Weights of a small CTC audio transcriber: log mel input, width 128.
Rows from block 4 of a small CTC audio transcriber, named by matrix and row number. Rows with one number belong to one neuron. Each number is 128 + 24 x the weight over its row's rms, rounded and kept within 0 to 255. All counts start at 0. Numbers have three digits each. After the name is the row's rms in percent of the matrix's.
After each neuron's rows are labels from the 100 clips, of 14976, where the neuron reaches its highest value: "responds to" is what is common among them. Only what is clearly more common there than usual is listed. The data: single English command words and digits, spoken by a formant synthesiser in many voices.
# fc1: MLP up (model.blocks.4.mlp.fc1.weight, 256x128), inputs 0-63
# fc2: MLP down (model.blocks.4.mlp.fc2.weight, 128x256, transposed), outputs 0-63

fc1.108 098:120146127104112092116096156133124128120118143111150125082102106141142079098177105131146061108190096124140159149141175120106105122131110164145137135156149098129090144138128133166079125147141110
fc2.108 089:103133088159105124125104071150118101116121127143136078116115174108106115126073129091146118127117145110100188077152093135128122126079132154128128116168134114137156147111159096156132103083126109
responds to: /m/; /v/; /j/; /u/

fc1.232 102:136140128142139131100090124125123158143084104116156131121138129148131118101145136161123108145129151187112129132130117100106140123138121132085121165106113112129112198091125125106132106172148148
fc2.232 101:099117115141163134133104129079093109148112112144125124110124149147115141150126114106116111149112151136135153087151133107173146099112135138182149124090152133109163196081128126124117126124134144
responds to: /s/; /ɛ/; /ə/; /v/

fc1.119 098:108103118149120107097094145141114124126077117156132089116155121145103128184084131087138146111142147112129146139134125155095097110177082174127138121192122118148142142155146138121116090116158142
fc2.119 086:099099154096121191171123126113104171144130149143155092110100143145126106150177136113127101111130111140135138134113124133133119108075112112131157113192118118162164112112102110106123119104127109
responds to: reverberation; /s/; /k/; /ə/

fc1.85 089:094101181130133131125101120143115157083127133124110124112158120157112131122096151120112136115161081070092139150129118116121102136153102157158148144141148145121126180140141127181107154097147145
fc2.85 103:125103155123136139109146115127094092110105139147120096114144168112108108092140139138115106112102099097117116115124160117151177133186130126144064119155128127154187099123124094133113155084123103
responds to: /ɹ/; /ɪ/; /z/; /oʊ/

fc1.53 107:122093176127127160102115109121142130153145154140143094134116096142152143140120174127129091132133108125137090128100124113105155181138088122135103121167146120156139127153078164142107075156172149
fc2.53 101:102131141135127166113123094068136144088109134076175097101134145140113103122161136138129140128120147118157102105110133170096197160143129119123148115164103107124149128098144140107110092108122113
responds to: /s/; rumble; /ɪ/; pink noise

fc1.51 094:130116121115100152133152104153092132163137138160073165100129116121127144082074121118109106116101146085139120156122114146141131095160133135135154137094122159103180124099160136104137089137122130
fc2.51 091:156112155147146183177128120120143143134150137154158069147157133120133092105149150141114147145138153133114106121146173113141101136176120178106125159099108101149108129141076142101131123115112099
responds to: /p/; /z/; word: pause; word: close

fc1.212 091:141117089179102121119152146124133112160099126072130134168149129159110161156127107166123139146144145094145175131143138117155081145149121104116107140128110133158146107070176116103120151123170165
fc2.212 082:106087169113099088126135135102128101148130086095128144097165118131117113123121169129082104146134118153142115164113167138132112125116155103094127163154146116166119117128144097127165111170123141
responds to: /m/; /ɝ/; /ʒ/; /ɛ/

fc1.237 107:163153103091112139146153135136137131145139169098166145114071104126101111115123143163110157155096177134107135154103178086148116126160130148093160098136089097112136160135088126096101117111131143
fc2.237 096:108164101174131115131135140142127156145164114116136140121079112156135139109108132163135125083183112111141119136131121107163137114103140122109184193152126171124111122139101152136139144120115141
responds to: /tʃ/; /dʒ/; word: change; word: start

fc1.152 098:119083104144093118157110145158126116108128095079105111183127126111190100112134130105148152086152140138112096164109128089106115127082138128148140074154145123106128133116095169102113150129155123
fc2.152 092:142102105106117137109142107133119035136115080102149157129139113128137134109129149152154161152121139106118135109139115144142149137118144108140099119123092146122141111110124127122093135126111140
responds to: /aɪ/; /t/; word: light; word: right

fc1.62 098:083116120149090157113134132103175103118114107129185142106110110123129133147099119115111134127108154113105151130142115162109107108096186151136113103127127141155140154139119107105114113122137140
fc2.62 105:119124134178090109101134108133106113134113160080120119082110102077137114140107144097116149133138095124149109144125118127186171145127136112124118144102137153106117130099115120137186098134109137
responds to: /m/; /ɝ/; word: volume; word: timer

fc1.150 097:166126124120122133088141116131104080138146131105128127129095114145169139144116126140140098133134120154153150121157061173110155121132097131171154102103158173139139159138113093095136100157075165
fc2.150 088:142149124146082122133082159152104154126124169116103143123141150129120092127108100134126105184090115110142131117115084126102116127129123072157132081081130125102115131157131136147106121073113155
responds to: /ɝ/; /ɛ/; /m/

fc1.109 103:089120120141138157133105114133110124150099094150125125153112106112118161086057120156132125169137141127140147115178084122162117121141100164101099147126103130093147091120103128107124071140117130
fc2.109 078:112100154088152150148103118094115151116127107135180129110129177120136079094176128124136152156106096110135159128125102102162136150127089107092134138114129106179131109135107138154141112126126121
responds to: /s/; /tʃ/; /ɝ/; word: search

fc1.14 103:106082130154125127074087104162121133127127121138139119134098137169126120146158139132115159106147141131131126088147113109095107143097145119138104141106126145126156160128085148133089092141091148
fc2.14 102:108168118122131154155112170068106118125087158131113084115118106107129119148106129142101091134123159121130124124141100151152105142123133131145130119095169130118106181149128105094127117113086173
responds to: /n/; /s/; /ɛ/; /d/

fc1.77 098:135131136123100146152133155147095132126142160108122159164098131121110155066121113131094140133155111116165134108107136088101149131137093113094099095087130122150122098100105133179193151154070150
fc2.77 103:152153129126159141109100071121142077144150112120083127100101177127135094092143116144160105082171140126146148097116110132101083120109132124177137152090148111096090129067069122100112104140159120
responds to: /ɝ/; /tʃ/; word: search; word: forward

fc1.163 097:114097126161075124168161124111147151137142124156125126161131124096138162158107159115140130154104120114093118146106143037112148103117151099085152107150136074147149142099109131101095114157150125
fc2.163 100:139117153134141110100126106152118135133160112139129135131085099135133154148155161153154109123142096098139121140103135120102192096133121090123127130157118138106148131119122147124163125124153128
responds to: /n/; /dʒ/; /tʃ/; /eɪ/

fc1.6 102:142131146108104179153100126169138137113120109088120111127136091132122159119112114102141149152102126117146121115107129111122129132088126123161123078072126120123158104137147143141088105131164133
fc2.6 097:092177103161116155119113108122124111175153134106120097128149136146157094135111123134130127127126175125147144117106082145165134126138135146107123163070131106137124109162097140159164085108108107
responds to: /aɪ/; reverberation; /t/

fc1.168 100:150162161169099136114094142179098128141140108141167102143116128104113154090072149147114147113118160152131146100113154096107156154131124087122161136146121144134120134149103078083151077143123118
fc2.168 087:131150135154126130141099125120113131115141144157105136120114135119121087083157133162169100106112128133163086085106102100159135130129105114109128113130149126166113162116132107107139104094125147
responds to: /p/; pink noise; rumble; white noise

fc1.244 098:168122132127100122160157101141172130136114142117127112176131111136128130092088132129138117125100132077128125158113096143128163090113139163070137148093115159078106152101120161088131115120147102
fc2.244 107:093097116085121123206142106134154154126156113140139140141087138123149128125124171135149139157140104125169102133121121116120166135159094135108115098101112175161112101142141116123112107139109106
responds to: /oʊ/; /h/; word: hello; word: zero

fc1.83 105:112146088120133156115172127154174163157086113079119154115103095115117116116115118118136141102085156084117125143154130144104163129096104117137138102165116141136141118127116107137101145125112183
fc2.83 127:080090142112095125106128167120116119151108082135111111148153110110181154110158141102117146182141118169125121170108163109108146153110120155115122107125102125119135165137117126166122121127094132
responds to: /ɝ/; /aʊ/; word: louder; /ð/

fc1.46 094:130086139150121128110151128144089074170141124102148146106104128120135155134040147147152106120138142088101147116092155154123133150092123133128097149090135159118103117124084157105073127137129091
fc2.46 086:177125151123143113144135141159106132096103161132145185136157160072146127114182113176084130117133140133130103140105147123125168139151106113123088161112138124154132112137124141101107141137129154
responds to: /p/; /t/

fc1.60 100:135146132093128153135132114073158118130172150136107101127145105118120136141117102112159107074128132085162135149112100137151164120156165129118122140103124123098147110114117109110152108161137147
fc2.60 094:144157113157160144147140096100139130104133101147131091130113160131140115116123126139139165141118108096157121164123133118094131121126058113173125121074100154134120121142144087146099134109140155
responds to: /l/; /ɑ/; /oʊ/; /f/

fc1.90 088:153120112168118142128122123123090118148147178137125115132156124093144119116109072109110069133141144146130109145134133132136140124147080149184148152082140181109152112158132132124173090154101133
fc2.90 088:124127129118104169134038108160091135099118138145119140146184138142110105121126084132132137164128127123121139114117101100126106134138135123161143097087116102134138132139143120153089095074122154
responds to: mains hum; /oʊ/

fc1.91 088:098101137124089145153139109117118108119139140085121105107143118093131142153145127151113093099148100125174137097149085144091146126158155113137130086107159152117129128108128164110119119152145151
fc2.91 088:145077175105150092125129117137096125126108173136081137109155167113169126106136120163130130135129117127132157121128124103134146106165113103113115106116124107120109130142110134118096124057133137
responds to: /aʊ/; /d/; word: down; word: alarm

fc1.113 091:169107133113126116124130153138145063088134154135162119126110131139138120119135149150127142107149116096143131178155116058144134119148098140103121104187146115060124160118119078147176141119137132
fc2.113 086:105147112161107129080127094131133106144123117145111109106115142146136110097088117151162130112091173125172142088126098138120152109107136103111105138192145080147137085138082139110090146145125119
responds to: /tʃ/

fc1.23 092:174108079096121094121117103096142094129142159161140153098125122140117164088087118127171138125099128158110104136126119170129141108143164153102118118115167133128135082075167123119046080129131112
fc2.23 086:127090131100187115121089138145120094148092163133103118123116153131119093120170147098166152132119096149113116140122132149114134122126135134131139122094151088118131138096090125106159097116139176
responds to: /ɝ/; /ɛ/

fc1.87 101:132091068167149176096152134152132093114105113162144123091147123116156129133105118128136113089172124140096157122165123154152150106118110168098142137099123162115165148131087121113146123128104165
fc2.87 091:140139125117114109132108165112122137121153143162094134102149154139125191145129131137123120156168109131157120090123116144121121147141116145125138103094155122175096087119150142110136133100121161
responds to: reverberation; /u/; /v/; /j/

fc1.247 096:165132133162125123137101118124128108111115150167095146137117121099108152121097105122150120144130137085109158112145065111134102078143188175112157117076143173052169097101153164146122087096138132
fc2.247 088:071100154157104146144144130163142139137153175109164148117156127111115150106143129090133119120120121149111111104152110116130120184175116110125089137078167123119113129141051116109097106129134086
responds to: /u/; /j/; /m/; /ɪ/

fc1.41 088:108133168159128143105143123108134142154137120095161119173153152122082132147097117121149099107118126109089166141120165136106137098089113109144135105146124159139129108098115099115128132138136099
fc2.41 085:118151155095151118144091108126130113151143112141113122130165120167089112169129176132122161147126128158157149131139084100106134121113118075117103141142124129158162175136088105171168119097145131
responds to: /u/; /m/; clipping

fc1.193 099:133157118122138136095130091119134139146152147100109127102101141123143139127137142132141105163105132154139170161106171155159115102126130087150131094180160126119111120104103095085149159142111145
fc2.193 087:133129167169118144137094131142128144168132149163147085088122141122124102130156148125094141102095156093131137160113148166154138167144149159126135191155139107142127126140115121139132136124114131
responds to: /l/; /oʊ/; /ɑ/; /f/

fc1.101 102:145083140148119080120150184103105143166100135074123098122123123096125123108145169104120127101094131166134079142141143130107178139148103130154088145129117103153134162087123169147090121116142103
fc2.101 099:116095104138157124130079092127143157150064103128092098131153144139109107121135110096119131130111147095121101130162098094079143139124093153151121147111127142096155140107147116128138148064150092
responds to: reverberation; /n/; /ɛ/; /d/

fc1.147 099:113116132133158132158110148089117096128106137125137151102121123150096104078148090133192102130179122141128123096146146123117103121116094143096122088140159117121101162132105133131112119149120132
fc2.147 097:148111138167174131128115119098136068163119111162155133163129135104089133136111132130110096135104136102085156126053152162164118109090129137167152152127151127126088145151133129138145117161138144
responds to: /l/; /ə/; /m/; /ɑ/

fc1.207 097:167110085124118149093164133120111123130135154148145141105105162138135127143141131094126124156121119158114174105134120090150087111146099120107135125131132095144134136124098147147148125113138161
fc2.207 098:101102129152132133132107167101099123094116089128148107112146100139132150166109132112125146159148160129124082124137101175185115126146127043110122151130164142117168126095116123133145128120101137
responds to: /ɹ/; /w/; word: forward; word: start

fc1.157 098:183148133129126076098122088130155091113147156128155116136103130080126127155086113116129116117088131150107139140111086151115125161115156123166137138075137111128113144100159129101172147112117141
fc2.157 085:078130113127169125110087163149152167100101153127088103110135142097104133160160141094186132127155119138112108150109139127109097140115138114157119098103102127126111099121116135135148151077143123
responds to: reverberation; /ɔ/; /f/; word: off

fc1.127 090:123173150131156139128114173105110112137137136103127124115071100152136137130082156144134160130135124114116122126126159102100126135112129115119122098053101106100160182137120137143136122114093164
fc2.127 089:143143125193110152101129097142114133168127150127114146129082164111125119093130137152171123106069129121191110102157112125142163086107142094147133134073147103126097118124102148122144141125110145
responds to: /m/; /ɝ/; /ɛ/; /ʒ/

fc1.155 091:137116142141111124106100120125121120077136073107095153179123137095137112107120111123137113188126119086117128141184077116119102117107168171103112065084098152123099107092150119130141133143133130
fc2.155 082:112106122129145118162084116090148131138127147137143157139140083145156115108106127121174145130081113122180178120169105117150116128151145122133112140120157112129152138102100138132139097102182081
responds to: /ɑ/; /v/; /j/; /u/

fc1.176 102:093104134147143183154119177156152144127127128123135135158113100151109103113164126131154112149116125069123108158111116118114124156100162175125094138101115098120131118136120148154142141117145107
fc2.176 092:149105108176150139143113125118131108171119102114122126106124109140096119091109128122157129117149162160139130145127105149124131107161142131149121110102078132153166164145120085154107148088102124
responds to: /oʊ/; /g/; word: go

fc1.5 102:129140107142115139108120123120067103132130080150121122122166122139135142103097089182125118145106135070130140089087132099144138168131127124168118130107147125110083120121133101157163136137141123
fc2.5 098:121123172099118116135047159143110122130118119081149160169141151114112080126137119168081134109129136135174134103126135086150135164148116075162098149122135114145135110134113112084129114148178112
responds to: /k/; /s/; /ɪ/; word: six

fc1.192 104:108060111149114165133111138155103092134146120154150151134144125096132100151133150163135161144172132120108163111106128146099109163170091191127131122109126144140097108114130177176095144142128108
fc2.192 102:153134123150144138129139129138156116107116118112118172124168150164141061078131179124114115107150094104086114114074118141151135146139098133161146150107115102111134163106092177134108154105110152
responds to: /t/; /ɑ/; /s/; word: start

fc1.129 089:177110105125124143110129122186096124102184157152150141110128091134103122113140158100138086152140109141098132081119097131146126133148092117121134121123118197170097117103147127109149129152067141
fc2.129 099:126089105147100160141142139092143103131127169142120145153146134118123108117151105145130131175154136170140154143131128120112103134128103139148144096131176112158100117113169126133118113045136131
responds to: /z/; /ɔ/; word: pause; word: close

fc1.140 089:135134164137124114105160129115101089128075105117135150158120109108092106104119146107119137125157181159119137135131122081110153150115119135149125126079113142102162128141135138157152155151102114
fc2.140 095:149134122139137153128147092095128115191140138139130164141172125127126096104153125146164138154098135102167113142143108131056144114142125135154125122113109129137131136099115175095143149120117136
responds to: /t/; /aɪ/; word: right; /ʒ/

fc1.202 104:099176129109125122120173114122131120135155171118116133135118151122150132149147165103107125133117100155113142142125137125126113164094128102110122136176167143157106134112086077145161180131088158
fc2.202 104:109143171155159146146097150154137120164123094155101134119127147132083127099116105129100163119123150175135165084132060113144140141139139156152126147127138137145131132101126101127097178147142112
responds to: /oʊ/; /l/; /ɝ/; word: lower

fc1.205 096:118120096137116170136138133131149139134108120087138088169145123080120107145153148110142127078123159125098130109118090077136138159127122147168139108135128120094122178113093164131182140131143130
fc2.205 092:144115147144098105126111126128128121141105094112139161126137133128092119141132121108121175204150139077123153132135116121136125147104129167193123123157121138145130148129109126148095101121163101
responds to: /aʊ/; /d/; word: louder; word: off

fc1.71 110:111119133111116124125126102143117145130159120117152093149068162140119124151121132134083116130124092149136137103125094114113108129115156089117177114148142152160157125090118109092143132129163134
fc2.71 092:118095138114139121136160114106087099124177140095126090129090144058124092150105134136111141140094158110137128103153153131146146124147130099147154109120148150145098110147114145122138104125169113
responds to: /m/; /ʒ/; /ɝ/; /ɛ/

fc1.50 099:127119125136103086075143116151157091144130107165133111162138164102148182114152145153099127138148110157148152120149105100137114145139126112121145150111135130128110139100123104073153088172152149
fc2.50 101:107104146144128099133132197100081139124123157088151125120136110127112132146099145131179142161079140149138132130119157203077154152116132131159150115130135142157139165148150119105120141111115128
responds to: /ɝ/; /ʒ/; /m/; /ɛ/

fc1.250 105:144111125134109102141128161087126160200069163087118089119128111088141098124124147104135127094109114161087125154150113136115161119149087157166116145112127122111157144162079129102140109126149132
fc2.250 096:116099125127116101127096149141141173172132118130153100152146123142140103134151099163094096148136140102149142141142104102122121133123114160164095128109139126126179102141159090126139120095131108
responds to: /s/; /n/; /ɛ/; /ə/

fc1.4 097:122089122139123152127136140152138123139162132119105127134125157133160132155129105125103104144080180071125128170093108148122181130123133073160145156138154129094087141135111145067126112143158160
fc2.4 094:104092100143101107186117149144174153120084129105137147135138093120133077138136111150095143126147153104140109149083109126136076130090108093076100157158110162129160117146141120143120114149121149
responds to: reverberation; /ɛ/; /h/; word: help

fc1.198 092:170135090166105125183123094146119101162148105125159069145111118139117122161153104090166146113113151155105152086084101128113115145166067119112142095126117157128131149131129102098173153129121120
fc2.198 089:147149144158156115133166110144086137146143125115160151145147127131088089097153145087107167174124150122161142169073097146090110154119137146138156152173167129153151124122120147141087108111112154
responds to: /z/; /p/; word: close; word: pause

fc1.28 099:095122085135123108116185110120108131088092157139122128157077134107117156143137147141102138094072120126136082138138146090111145167165156109141124153106143169087109155097101160105103136143119139
fc2.28 093:155125100095146167114128128182156161124076110149133102134142100151166116110168120119116143148121093132123090126134155087086143117121081134119144115155117142082123149121191159113132126113117114
responds to: /s/; /ɛ/; /n/; /d/

fc1.64 099:072189138126114176143147128114145134125159155124124143139127174152122163142139156109104126104133137132126118117104134115124133150111166090113094124134197128123104125107121117090129173133093150
fc2.64 104:136127124151159144125119079185137127156123095160112158120094143100101133122127139126066150104141116155130114075114093109150123093083145136148169174116144117145138149111105096112123178147140152
responds to: /aʊ/; /d/; /ɝ/; /l/

fc1.8 108:132130145154113088093101160135113136156083121157124132126106116107124175125177151116187121087124126122105143154120158077110117106115083097115124141146125102142140149120137142150108102156146116
fc2.8 103:075115129107159076132113099155144127121114136142125107114080126119080156108125138127145090161093138110150185088169129077129163155127133103124099127144147153128158166118136158148122125092102127
responds to: /n/; /dʒ/; /tʃ/; /eɪ/

fc1.241 110:102162126131097141167121128121127144122100166155086120105148116082128137141104112109160168087096127104145165148104135156106133134144113161118146093142095116094098096127134088184148108083112138
fc2.241 133:110105151115123117164130151099148131152160134142097103124130153141152073149132138126122152117106149097119131145137121100129139160123121125125167146106186102127138157059141128181100115141172136
responds to: /tʃ/; word: search; /ʊ/; /ʃ/

fc1.143 101:066179158129131167109121141134101125098142137110158147105130143116071163136132144167120099111153121136126096088119119130133134147145137119124104113071129116112146135110122128163123129103110131
fc2.143 096:126145141121126109127134122156109109143093110155069173151082129116146134134128113120124126139113157108126138119134131118107110095097068077117139154092104126133116166175116135183131121088143156
responds to: /aɪ/; /aʊ/; word: timer; word: down

fc1.18 100:134100152134120134134099088101189082123082106170201097141130148140117153124136115148138151138154150151090126120109094128124125144159099132107146113137151148160177126075154121149169100120136116
fc2.18 104:156143126145127124123183168139121154138134110122113110097112150119131108136093156110124097143133102130123119129128106142123161110127140140124121142089119133167101144119146223077138088127104110
responds to: /k/; /l/; reverberation; /ɔ/

fc1.104 102:146119156110084108140107131151120139122189106122161093101109086142139137150095108139113160122131169133136123150138122164154106148139080144154108115154111134096116098145135129097166076154154129
fc2.104 094:078138144138148143126097107128078149111116148152165167140112139142117120143122091105114095155125115118125099112138114161113145150135084130124133096151115159117142151140137099160154136103114135
responds to: /ʊ/; /ʃ/; word: push; /tʃ/

fc1.231 099:120111122132156113144175156153151100094100122149105135174144133151128142106104110196107148133194161124138153138135137077144129173113112117121129099124129133126100105099132113121142142112127127
fc2.231 103:160103191111130124100114118094122095124121131130115139141170160144162108087125099142133128089121123150115141128104140158094118118104144108099132142123126102138115051140086145098123126106151097
responds to: /t/; /aɪ/; /ŋ/; /θ/

fc1.191 098:090128109131162130119157170119130107130152112118132149068104132140127105144089092129100097147153123113149160094106066133169127106142092112080149093132150152121097122110105141157082150151084142
fc2.191 101:126120145110131131128121182155107146134141096150093137107131168155144181087175117117124151118151131106121134134097089158092068130119123147097110087140130131115146163116148154084154139108125160
responds to: /u/; /t/; word: two; /v/

fc1.98 100:160107109152125152147133161105127101093126137139126110096174156153123111066110114134133091133179158136118125128090125168104133122128120122123139128158172144151128094101101180127098094136116126
fc2.98 091:169097130153137120128109112101084104107128141146122158164165144103096140132111145111149069082105122115109152076111096145124143140125126113110111149147116118184167162132122161124122116122141165
responds to: white noise; thin (high-pass)

fc1.86 099:113112126096088107117142128164132106093127079097139097169151101145128123108110130101126111132132135116084117151143127122144129132094167162148134105111115121144109137139163120119118100129143124
fc2.86 099:120122139137098084184115093109128111168138157078125129106150073143163100111086149078139127122105126133161159131151098147137152146104148125167099130147117103098143094126106136143168087160113132
responds to: /aɪ/; reverberation; /t/; /v/

fc1.118 099:135140131134139094161126153152137096095149122087148136095124146094126153152066117093161121071099127102112107172103114111111116166108157141103125176093121128137146125119091118125163140125152140
fc2.118 100:136094151134168126135135122172130166167126139131091135139133117105113112177175129127113152115123110176128112153172116091149148096115103117107081120104127174133140104111130176114140092146145117
responds to: /s/; /k/; /ɛ/; /æ/

fc1.196 101:119118134192127126139149108097099108174114139116108146093159117103160118142073130126103117154120132129099125084104110101098144118153185115116178089115144129147118132061117095121104138130127154
fc2.196 096:106121151115138151172097142122134171114135117139143158160117166141105133118143112130154151119165129118092136148121152088083146153154138134123129096128159138182160161177126106151130137121102147
responds to: /ɑ/; /m/; /ə/; /ɹ/

fc1.29 099:091116108139083118146132147154118139146122084171137106171125104130132164128104138135134129154150129118101166104159118153137124134136115180161079117154123149124113146137098169130106115101171180
fc2.29 095:120038088111118131158125157101120144141123105103169158086139129116151100105139152123071120107097073151124134135107153127151148180130121119162126157157146135144112121122122142151092144130151116
responds to: /z/; /ɪ/; /ɹ/; /u/

fc1.175 113:162140128182081110147127131166123089120136084137117138123176116122141140113124096124137116149134132118140155116156139121158118136133122091121136152104161143134147151139133106088089114118151158
fc2.175 109:124112125137142114105159152119109116088149139111086089137134106109131156110139132092142140121139107147102140157144118132163175111168143147109109131134162171170137134142143161110141093139131102
responds to: /t/; /ɛ/; /p/

fc1.59 090:120116159134111123117145118122096122142116121114101143139146102131122137157103127084143119093151174151097076139158098121113121096125098101121133123145116134141160128112163095155115136140108170
fc2.59 082:117138097102111175131110144143129146087113091131162163119159145094113115146109156105133146156136113121128150147123122113109095154176143116170097101110140147158170152148100130173125106102117123
responds to: mains hum

fc1.27 101:084158140171133169160145160139126126114121158136116105143107154147127150143144129150122148116117114113107120123111109123129147151093180092112113106128144129149119132098090128075154136107052137
fc2.27 105:190111082171182097111137084156131132108137147164133109134118137147134122120101149140104131086133120109132161104164086085155120103105116132143177156139154087128124154098147107150122143123105137
responds to: /aʊ/; /d/; word: down; /æ/

fc1.149 087:118167113125151140094167115112127120126134132106109120090113121152109096091084135102088106147192093160129134103146161164144165119108096107135170106126125129101151138123097117131119168115135135
fc2.149 097:136144143129188170081121092126085110124118088115148115171105156121124160118176134141148144129094121131163122111163113067123164077116126136146121120142129110107097156169118135144130163109146177
responds to: /ŋ/; /θ/; /æ/; /k/

fc1.69 092:102138169145123146169159124131132128088091122128118103118147071130151129120138132134119145092138120107102127171106126104099154122073151121067142121138079124089135100173152148110157166170133107
fc2.69 085:122146132111159187173154086118175087173146097141163119137146105126113151096105119112125102133094120099140152126105134143068151125120121134151116113137081139127150099134160115137117150121113128
responds to: /t/; reverberation; /s/; /ɑ/

fc1.96 092:092105162105083118148123101155149134109144123136132155112138116144122118100097146141114132112138136124140133082113116148107091119126140132112116162136116148101158191142139145148141134128128091
fc2.96 095:191101143082113140152109129136107133131116125153074097154100109136131131103151182121114128144116111123116122104141102073159119136194110142111131112132140133182152170125089150186116144130140095
responds to: /oʊ/; /ɪ/; /z/; word: zero

fc1.211 090:151092147081126161096154105114154125136135147141114090170126118112117095125146112067158178137117126110142103148128122149161094137105107137113136147096121103121168129099113129182145106111153144
fc2.211 090:063099169129161118112130165143164140170097107114120125145116165131105131109122124101148078105194154107109122098143093133107150124129168100151080126091150130152117064137154121138124151095127119
responds to: reverberation; /l/; /oʊ/; /ə/

fc1.102 100:151107107110092132150119119133126117094165126115162126121146117124107140188131080136129123140119093135099101138102088163117113130148175127118128177152126081141131094111145130103158159114116151
fc2.102 089:143125139152156121128080093143123153173150132179111127112117145079083185164095120103119130124129146145133107138147119151103140141115153106152108102152100136106125102130145119135123122105202154
responds to: /oʊ/; voice: child-like voice; /z/; /ɪ/

fc1.162 094:131096127135107112115124162164093150148116142122093171120135152099149128106130135091097177117167102170116146109157149137117150122119137139162151110157115139103148082120132113139153134115147152
fc2.162 102:127106107159142177114091133127138103148103117136164127153134158157135160105161131123120087109166107105138130145109172147143121124098136075145152156130111119128138159110185104110140166157146104
responds to: /ʊ/; /ʃ/; word: push; /ŋ/

fc1.63 102:105138129146135143133095130140124126165131118070173135100157129114100130083156102075111113124155136093113093166136089113134135134143163149133135095129099123133098120147121133145114181082136159
fc2.63 093:113094146138120096131097113095044064123119113108109157136140132108112161138109141105140115144098134143128143140146136173141127128099140146143121114133125124115155104095070128123148158090158111
responds to: /ɝ/; word: learn; /ɪ/

fc1.236 102:147144147087131063133119133120126168124132163153120127111131092138109155114113152142141119138144106104062141147146108144127120156125168137111107156121141104143129073115149123161102130079115139
fc2.236 100:147107110133160108126104130174112111142098165106154143170147116148108126143103120130119135147114097107136140138105149123110115132138178097121134127163114130116117100146128131148127101135167184
responds to: /ɹ/; /i/; /θ/; word: three

fc1.107 088:119175116142109146138154102152146165109110123112154145115144082125143100161127153145109100107096104150075130133148104107188105097130136086139145150185127136077164113126153092147135156101130150
fc2.107 086:157164133132119143142093128166151121165145080135117137119116132110133126154103137129125161131120106059113109137148143092137094135126145125099161134191157134116131104141164130158128126101067083
responds to: /ɑ/; /l/; /ɹ/; /m/

fc1.208 104:157057173144127141131120118123129131098145151103114109151158134126121115122111129131159113119098125102130112142169093151122151124099154141093177158110124141045114142104103115086133129110137157
fc2.208 095:064118124091114121207095138137110156136136150124120104128132117156149125146110128126156123130161134110195128126128144135115141113149069103070126124111105148140125067108143118126108144099091085
responds to: /l/; /ə/; /oʊ/; /h/

fc1.248 112:129125146138124113147137105109144110098111103106157101142109146129120118136157149135117125081077158113104134135128132123123118146103123178129132132059140157106142102119123117132133166124130127
fc2.248 120:130159120163157106128171121116131144148163115135152113134120128144110070110132155097139166130142146092112080159135110132143125107076098106186163133181117137098083111094144120168063129115134144
responds to: /k/; /ɪ/; /j/; /u/

fc1.76 103:145105141111089109151137142116138142151160117093104114157136085129150126124133163135137107161145139094096118085067106139111137167139095131108140141151116134127092145101126108162112116112124152
fc2.76 101:146140134131103144150150134090117135153129110107153143171102119124120124165105095172138153094142125140122152178141079132091098124151144120123122143178165140138140141102126141139105080156177109
responds to: /z/; /ɔ/; /p/; word: pause

fc1.222 102:166115115143118160144148126115102124168147102063133119165127118112141088140137133113120158169135142117083126048067118126101126174118106120103109105153120140106115145105118100129121169151146113
fc2.222 112:107121123105125166143165105082104092117126091095169165150131123092094077123111110145082166161126108140138162166146112137129092145161134131123109090145176132127140129111121116097088095102165103
responds to: /z/; /ɔ/; word: pause; word: close